Weights of a small image diffusion model: adamw at rate 0.0019, 90422 training examples.
Rows from block 7 of a small image diffusion model, named by matrix and row number. Rows with one number belong to one channel. Each number is 500 + 50 x the weight over its row's rms, rounded and kept within 0 to 999. All counts start at 0. Numbers have three digits each.
After each channel's rows are labels from the 100 images, of 14848 (inputs lightly noised), where the channel reaches its highest value: "strongest on" is what is common among them. Only what is clearly more common there than usual is listed. The data: larger renderings of crowded toy scenes.
# convs0: first 3x3 conv (model.mid.0.convs.0.weight, 192x192x3x3, each kernel summed), inputs 96-191
# convs1: second 3x3 conv (model.mid.0.convs.1.weight, 192x192x3x3, transposed, each kernel summed), outputs 96-191

convs0.124:431471484464424531432432437507476558523512429476498490473495510438514476470499456491426431533494499503391474457507496445499525444440473461510527549456533466430508433461498514525491453517494447461388504479454544430475539506476466583422537580454541480491472437509413534564473516542475438467
convs1.124:528486441343530449543544420430550371434453576498475481447514446509463556518483528516557434477537452528557478486433533460459523501414494559458448496520446553524483504489502289502482520513474549524542483472534487502492434459489535475485486410499430508479507530559531468434516483462543496513
strongest on: light from behind the scene

convs0.5:490563563510492445494524573485506482441417468482477502548459431495520492471454479511552482451533441534534474479460492622483532601451479591566506454544479509531433561578471447457534578493453438534515480407494440406542517525467494465561510454476442541433423555598535504467547480505475490503
convs1.5:510439329424497496507421512472450578540407587451490483512508528510481442485531499490494613510472462497469488439524463528519503442482497515423471443493467560484465410424495366602444468474497491485444493525498479518461444405480502368499484497490473437487487418436479551473491428508462520399
strongest on: its colour: white

convs0.143:420548435465559425514488420472554455458565520635505474487535498432531520544548475505437348552467508526548542469348514496521570515478493514562526535502491443470618485536477480566473498518532568518497523453518481478489450559517451627496473519486520487491576522575405550502518513607511500499
convs1.143:555438399450506561481448486550496572519427591438494498489519465559484524480453537516529569508493492482478476435581512512505483555425521583461466512442514523512505431460486325573469456439433412482478419539412486488442523493533546456476547534531470477459408475447540456498520483416522493449
strongest on: light from behind the scene; its colour: black

convs0.89:593510477498526511510462524544542527500526526422540488459517559513496573505514467506386389504478472565490526613370526541589508560475437511590513512481498477482497420528560451445505561483520530493507490483486479586495476515456539612456533495476525481497524514576469503499651457524546496479
convs1.89:585423454491522485525506474505485480543437593543430544423475491500537405444457553476475642466542475541506482468616485516433508478474519525452510460520525488506480507452506423580497467439463563498510489480525460505526483491524503393553450413452472528494465486483521514532561472464497520472
strongest on: its colour: teal

convs0.150:462429433383496448458492383479531598492539452457453448490525450487464490526497513463530493490438576444488571537483491417461514545490486433484484465481477520466445469438482551568432492536476501566393485496493515484472452487457409482397492572508518483529524429427465558538406537562448493415
convs1.150:560507407523495460525484520486510446486455566452501479383471457476495482501484543520539391532527464474490472504375525474523466495425533507495482494524480522574530520486499327523500499509456495490487513526508498514466502495513563469490523477500474488451430495551499423512505489461522499510
strongest on: its colour: black

convs0.58:503473250442476487530461540504532542482467542424492532453536551544478493537509502498521508462466533456506547642424515503535476575437511529513461485543504527488549455520493474538529554545442453560501491518483548496514498476463475510443462567445495475494472477551510528479579487529488543406
convs1.58:616492515421461446444492509430495413529477515498451451455474378464513451492465559486461577487525472510483510472538522479419468481485548516430513489577448549528466461448489344554450480504505575409473511479566440574490447454472565484415500452515450494460461476458484458542525490474551457516
strongest on: umbrella; its colour: white

convs0.63:593494431537477414459458632488522624524549493477511453634491496442495559488487572477526510468546586496444585524490522533551542562465517492459506506552487496492587486559555434540525587560500496556423484525482556539497483490465541527463518640489582479491531491563452515590597462596491479518
convs1.63:434516563495569512541517418538512403504447508590475571453441503539555467514564462492448511515532440452550459505552495505428550435520516460543548366499496479475431484368467388502503467457491564466524530488553402444495546500500480397545485425520413489467465551472536515494390558450489538499
strongest on: umbrella

convs0.176:483436454469497544455453457495501561546520453533446506465492508498479417425483519504477520462505438526499489433516515507312488507432447524508519507511542518462530497407531566498545511522500451523525501481488519470504519490490463472495444449413501489484459491418499458494430399451453463480
convs1.176:491519380544445431498491474486474437441485624497530452465462542500527560488486426568460628479440522504409493506542489569593575470509555500413454530508480487517541529599476216567502516552515487483507476534528520520536509504480536529482603510545499481484545487510463507540493539606528572496
strongest on: count: two

convs0.51:456556415517419453464490473546550513495507538390513475455522468482485522601541501499456478485481582474488483582439533376565526502477490412489479514527526573500477475374509450487489517483515526450440491520457585501481446454457397505419507503505562540527517480447419590482463500520480504495
convs1.51:536469381403529458498498494401539514482453503523495524426477505530525463418503435498502495534528474457455532459428479491464449479481503520514533445493452522505463449560452441446470499500467477519468557480572390486488519486505563378516551542439458438468503468541518406582459489478503452502
strongest on: its colour: black

convs0.177:384472496454512542411463401490518521453488477616555534443534463538489404474479556465569446533491422537545484436420489515418502544505436545469480476427529427450540522319464541478505399529498508518526507501530518466519490511512448467521468506483509493553513524393524517485398540476424441522
convs1.177:509563395517487483566494535490501447553511611385468492522451560475536598494511356535480606448447543492402511543581518569495473470512506470501524551502458638546574418586542286573481530487514429511457495462448508514549537500489530489468553500487520509443518496494462439489497501522540554464
strongest on: its colour: purple

convs0.149:568491367425518473493483447470548545438423513388503528548562540564464493489467515461547378498502431469525492542351460507618434537437482580481450429511457420480498449492479528497448519521428450598469444471469450423490418465459404535456482527520421424476434419542495468449518501459511493398
convs1.149:634508403499467496492480556498468508538506558476468472405447389454517515502496533595481577528477548504443541512498541532413501527439532513454503533524518616572487501399518298589534559464518515422488550569522489595522517473518598451437476470486516552406461505524544544566513451548482453478
strongest on: its colour: purple

convs0.77:565556578530509443493543471527539480531535479474485505389560525461545474501496490454394388493500430520516480536405527495478457490479451443625556458451490453520395556442512497491490515502511622424530521456540417583497455572519526529509446387460520519499518528462411494546603516437562537569
convs1.77:471440360505543551476375541512535642563436608442510496493541567569501477452471506552520575500435514497478519472561493521488517521495532555450471468478508528520487432483510477583506471453424409506436481561491526416509518487494458483516526549540480448542454466504499434551582436567453513437
strongest on: count: six

convs0.174:455479475471424440437434497507462551468396430369451495472514512458489462479484511468582410503531430484459524485468507469367456516535469477495460485462480465489510486440543543474507452508471459536466462462447597548484443460489485455464490477529432427474472464411523487537378476470489511446
convs1.174:440474413434499549564421486476575439522580639585515439517412483525489541489486346570464572485451545535516517458484510531545595521512447499465497613526520603542526504525554362520521500534526510537541552550552486490519542490480500603481592586544541631562515515548460469414486529519522498512
strongest on: its colour: red

convs0.184:371465680467525568485406408497484555533523455550491457385473478478477410456481469555515435521439469528453487398521526554385595461509480482489540521430509450453453460513481504462485461494497512503425520525533496433493542508519525497526543560445520502530508471485399501575408459542506443497
convs1.184:527453366419464515551533457457538499466436604428501485472536517515495527508466502474494447504472455488520448496433513468560454517408479525463453579519456578562564516504553391537484508516485437517492459447439569488520430431465507524429504427520458498475451503513463438403544493426503555464
strongest on: its colour: black

convs0.15:505548510498479433473521560461536497484486500452464492574465491477538545497487500556526481496468477464495533523483487550591593560462457538549487514580485533493499540672480442517485585573532529572468510481537494423543532448434499564499545544609488498501514515623514494495550491578472529486
convs1.15:544419405448491518498460487491436521486381563482490476466492467506469445499489513476512547516497462499501460410523497532457477497480512552457482441433478517527493483386488422613504449458484467466519493505464476518452446503532512318524475476482465480461458500409506557497481448481471501427
strongest on: light from behind the camera; its colour: white; umbrella; largest object: umbrella

convs0.134:466458516404516547472529379476564519538435502476529481424523500492449450511523445429511461510461481470569460463460501435434517487497500475510542449474502531505416493443521558484470433485477542466456494439530452453456492512550471469479493558419474478554521456420480575520400570487477528487
convs1.134:561522387499513463510441512488561545514504552456493503473495507545552558502514441551518446500473527446459536477393545493505486535445506522489473553429469491510550433491487604586465491537483415480451486543449505460497452512487527526439570469551523455460459503513483363507509440496542511491
strongest on: count: six

convs0.32:388437424405457433437464455457465483441405425418437486413531476500463396505482489465586377498455417489466519522379484472418479464546465485520479481489489423486506551515486530482478514546492495562533515543517565522488444444502445450403520499468449445465494452455543511533443513504444506446
convs1.32:603470447430461564514447462464517482547487620490453433497423455476510492554432450543402575474461521502539486476557527544525561547375517521455512588539571618553557485436563308568515527478530470465539472457494519542541509518461540589470456443507487504534431477525430445453568454486589498477
strongest on: count: two

convs0.173:466529538546457530511436527486474476486452502528506457535424527523476576477495380562497456522548497573463458423462503611506548506494427572498510563457499484505635434538478424427462513457473387440497465516405464476526537514485546556522609556493491512418445471592459490472566446544516464472
convs1.173:553427383356533470508508502460499481497469605507483489480524473463473489484487560456498605437529504496499520505502523497462475479422524526401502496568451533500463470389489269577496490489480532541473489389544484502482456425479507401496408449449454530506528509487580529479419450412445480465
strongest on: umbrella

convs0.9:553535601560521510507427618500535484568489522440501501539505531479507573421515495551479465546610363467486438494469477538443453524486502538518483497473454495505495469563542526469512485458488556458470459415456519496531531546496581485529513413546460422489508584558498501484500449512541539512
convs1.9:548486373431495552485495590535508571476471599527449534529436478548488587501454481441537547442425502480484530498479519576497523534463485586449520465545541561470493514425466607625485486540476424558466474568483490490487490485554485382534432548523524570556469471538610504573503511540461534459
strongest on: light from behind the camera

convs0.158:510455496421557474521452365474524585513452488404536465475608476498454417532468546465553388495481477501520506458365435483480416508381506533464446424425439471445455454381478581505451455454429474492421462485468476477454416495533475482455487514489510415492494516472436536461420526472509463459
convs1.158:571548378477489478542486591527529500525567540460437492447385459512505609507461506531523548504474548524492502568506522536529550538546499497491475595632491615531534525540578276466484563513504457575477464536508517566533484467469534520493543455549495513494447443566575457518586502519486491483
strongest on: its colour: blue

convs0.80:579502432507484454562513528517504561465480523392481492460499533483497540544493471521476508479488533503480530594440519503572526532491446469593514555474488506511536531567559450514556588539536475502548508556470527670513514492447553491463550526525578501444493560552502510539612439541509485480
convs1.80:520422504453496478451456474450490387511441550529484496507479440487514398468526509465491538523558450503564483469582479440417492521474530523486524412541516444480454430384482363562498456418450618440475551452558438484507501523521507420531389365540403482501480509437498471497529508446554520502
strongest on: its colour: white

convs0.6:533467511483485446539505506487468508454435454479507481573434497486476578479529443590551505443486504532492502480538457617463589595430455595553510508527524478480540442655475467502538546497476405549518525442459509402512573505471496473511583553485451493452407548574529519451507497520434474425
convs1.6:598484387403488454485515501476488542504420579466429502458506476500503397511451548420533552513517410495500501471514513516533487474507496505426476470532453540490449542461489360561418492519494503547465434474507449567465390451500490378499451411427480488488459395406493510465515442422496517446
strongest on: light from behind the camera; umbrella; largest object: umbrella; its colour: white

convs0.120:542502475524454518498419535502492523483535476531500479586491506473498593486579469509423461523531555544453503496494527486553543503456501522459515579486521442466618393470486448533464506493460432486401464495417549457435519465473501639446508615473524485487467415557454560523519425606531441465
convs1.120:486445456379552496552552420493548418493430567548489516426476473522507525499519517497506496487556457495542489468454525465388508513424508523502516443470481549502469504397495339506490477461489558478536511453528412507491462506530525399497466415465447519464488534518540457502439497408509485491
strongest on: its colour: blue

convs0.85:491532525516498462456532440514506494478509469514477528389488456499530409383523534508444443504541419507464436468480504575628450479455511546543512464447496403484442556623438508449506501509528502477531493469543427493550505529530478444516498406367476460424459523521496440494464464424476457507
convs1.85:550433465509501480501419521451459578508447523426492443519531518497468475510430508474591530482418503513528521518552487479489542556573482489445438508552481499458463462473564413584533520480435464533495472550434569519432457496448482577497476431555461426533416471451521538445682503532475501434
strongest on: its colour: black